From a checkpoint of a small image-text matching model.
Model: encoder widths [48, 96, 192, 384], fusion encoder num experts 8.
Rows from block 2 of the fusion encoder, named by matrix and row number. Each number is 128 + 32 x the weight over its row's rms, rounded and kept within 0 to 255. All counts start at 0. After the name is the row's rms in percent of the matrix's.
# k: cross-attention key (fusion_encoder.blocks.2.cross_attn.k.weight, 192x384), inputs 0-95
k.147 120 [ 81 203 152 115 119 146 179 113 153 128 196 110 151 162 149  86  57 150 159 149 176  65 163  88 107 146  59 142 139 132 192 131 152 126 122 149 126 171 144 157 152  96 123 165  97 135 127  81 117 108  98 114 143 164  74 133 151 115 167 144 119 151 112 110 109 132 116 105  95 141 119 181 142 144 131 119  96 104 137  97  83  69 131 144 146  70 135 191 170 108 110 137 135 104 123 148]
k.148 105 [ 86  97 140 131 146 112 154 112 101 150 176 130 157  97 109  90 122 149 136  86 173  94 131 120 187 166  77 136 140 128 158 120 133  88 133 112 138 150  97 106 134 183 120 201 108 146 103 132 156  89 137  67 150 125  94  94 145 110 135 114 117 118  82 110 138 137  56 140 167 128 149 181 104 139 119 197 114  66 142  80 106  99 138 111 117 141 120  83 128 120 152 134 113 127 108  86]
k.149 101 [147 190 126  85  84 165  60 205 160 136  75  72 107 162  86 127  94 126 139 150 129 112 142 141 159 134  89  94 203 156 142  96  92 145 121  82 127 119 145 133 154  43 126 183  87 115 176 113 101 130 160  79  45 103 110 127  86 129 148 144 153 121  80 143 129 125 134 121 209 110 149  93 114 137 107 114 139 150 152 166 126 126  90  89  98 120 176 153 122 107  63 134 193  75 141 178]
k.150 095 [165  93 150 132 191 135  97  93 115 111  97 169 132 142 169 178 167 133 133 103  96 156 126  93 175 129 129 122  67  90 100 163  88  74 105 102 180 131 108  97  83 205 134  80 174 156  99 133 156  84 150 123 128 136 156 107 132 129  81 135 111  55 110 146 131 108  74 176 128 170 111 162 135 156 147 157 167 129 150 158 185 184 136 122 183 153  59  72  87  91 123 149  80 160 119 134]
k.151 083 [103  67  98 164 199 142 116  77 128 140 131 130 112 109 121 113 162  85 158 141 128 136 104 136 186 109 153 117 114 106 161 145 118  70  95 158 129  47 141 140  72 167  92  97 136 130  72 103 199 146 171 134 157 152 172 148 137  90  96 118 146  51  87 141 154 155 129 196 133 168  63 128  79 151 204 145 140  71 149  91 146 135 163  91 148 157  89 146 138 172 143  97 106 173 136  98]
k.152 105 [175 111  90 124 118 196  85 155 143 143  87 113 102 186 176 178 125 131  62 209 109 100  74 113 109  84 105 120 102 118  86 116  60 116 140 108 100 142 157 164 132  87 113 100 163  96 182 148 123 146 114 197  49 166 151 109 104 124 115 126 147 107 106 153 143 140 191 129 174  74 140 108 174 112 152 129 160 108  98 111 117  98 182  97 133  97 100 135 155  89  74 140 173 103 125 137]
k.153 098 [ 71 101 116 114 144  99 140  92 110 171 145 180 177 166 109 108 155  95 108 203 128 109  84 147 129  78 164 138 103 178  92 187 197  97 163 147 167  66 125 118 168 133  87  92 199 107 127  99 160  91 107 125 179 142 161 159 187 145  97 121 145  98 139  96  91  88 164 194 122  97  78 134 128 122 150 113 183  83  95  87 156 132 186  98 131  75 136  74 158 119 121 165  63 122 130  67]
k.154 096 [175 162 131 181 167 183  99 133 131 121 139 120 128 155 163  85  71 100 172 106 143 139  99 110 109 112  43  76 154 129 143  94  83  70 162 153  92 157 124 132  79 133 134 167  32 142 120 146 153 156 136 101  80  97  82  84 121  86 137 184 137 129  54  93 131 128  57  93 128  91 177 119 122 124 112 159 103  75  59 125 103  92 152 152 174 125  77 119 137 109 138 122 156 164 112 141]
k.155 097 [103 127 132 117 173 148 171  78 120 179 149 148 179 141 166 127  96 142 173  54 127 143 138 132 102 133 141 119 107 117 179 172 104 108 101 144 150  76 158  45 125 183 125 162 148 135  88 140 156  90 156 174 189  71  80 108 128 118 129 130 113 117 178 104 101 142 108 159  85 114 163 124 155 125 119 117 100  97 170 138  86 159 131 114 156 152  72 107 146 170 101 118  58 169 115  74]
k.156 112 [149 137  96 174 120 126 133 152 123 130  55 133  83  97 132 164 173  97 146  50 147 128 158 162  98 151 135 147 130 138 160 115 106 157 152  96  73 120  86 153 170 113 148 125 134 158 120 139 101 115 150 127 103 150 114 134  66 127 113 119 125 180 116 161 110 120 150 119 115 152 151 138 110 175 110 125  88 140 133 135 102 179  80 145 110 198 130 125  58 178 125  80 132  97  96 146]
k.157 096 [140 104 101 142 176 126 108 141 131  83  81 144 146 131 144 158 210  92  91 137 113 164 150 125 172 150 154 115  71  87 109 139 106  89 146 157 151 120  74  56 136 180 123 149 132 151 155 116 183 139 171 133 122  80 190 104 106 134 111  93 155  76 143 123 126  71 120 140 110  98 122  85 108 124 118 109 142 144 144  96 124 157 133  65 124 136  72  76  84 163 131 111 101 149 146 105]
k.158 097 [180 182 162  60  99 153 147 138 192 112 170 120 153 208  98 121  86 156 113 187 162 114  97  76  69  93 175 141 106 172 118 121  64 108  95 110  89 115 184 182 161 118 139 190 137 142 128 116  83 129 102 160 151 167 161  90 127  88 179  87  67 121 118  86 102 137 132 112 126  73  94 133 163 138 145 105 142 141 112 138 153 106 133 152 119 114 170 183 119 139 112 141 114 122 128 173]
k.159 106 [127 127 105 120 164 157  82 120 140  53 108 174 101 136  62 205 144 133 100 102 100 140 116 152 142  63 200 114 132 116  63  99 110 168 114 111 172 110 134 129 118 122 156  78 191 118 153 128 108 152 130 136  95 113 158 132 151 165 130  99 120  83 121 102 101  87 173 171 146 161  80 109 138 107 157  81 167 176 151 178 202 174 121  72 169 174 142 108  96 135 170 140 150 102 125 151]
k.160 104 [172 172  99  97 102 153  73 167 147  56 113 145 106 151  97 183 113 157  77 167 106 151  96  96 115  98 163 147 139 139 119 121 100 129 140  92  69 100 148 216 161  73 130 105 123  75 207 143 112 136 124 125  28 161 158 162  76 146 165 101 113 136 105 184  94 144 168 105 116 112 153 108 130 170 118 130 142 166  99 168 131 112  86 127 103 122 152 170 106 141  85 121 165  80 102 181]
k.161 097 [167 163 156 160 131 139 139 141 143  96 141 153 124 143  96 132 126 104 109  79 157  73 129 136 131 132 133 134 162 113 110 128 155 147 106  99  87 117 136 194 168 124  76 156 142 125 112 115 110 146 186 119 112 129  89 144  79 147 110  77 116 178 135 112  91 142 130 137 112 131 136 133 123 140  60 113  98 129 119 167 124  91  99 164  99 147 201 128  95 123 133 116 142  84  97 189]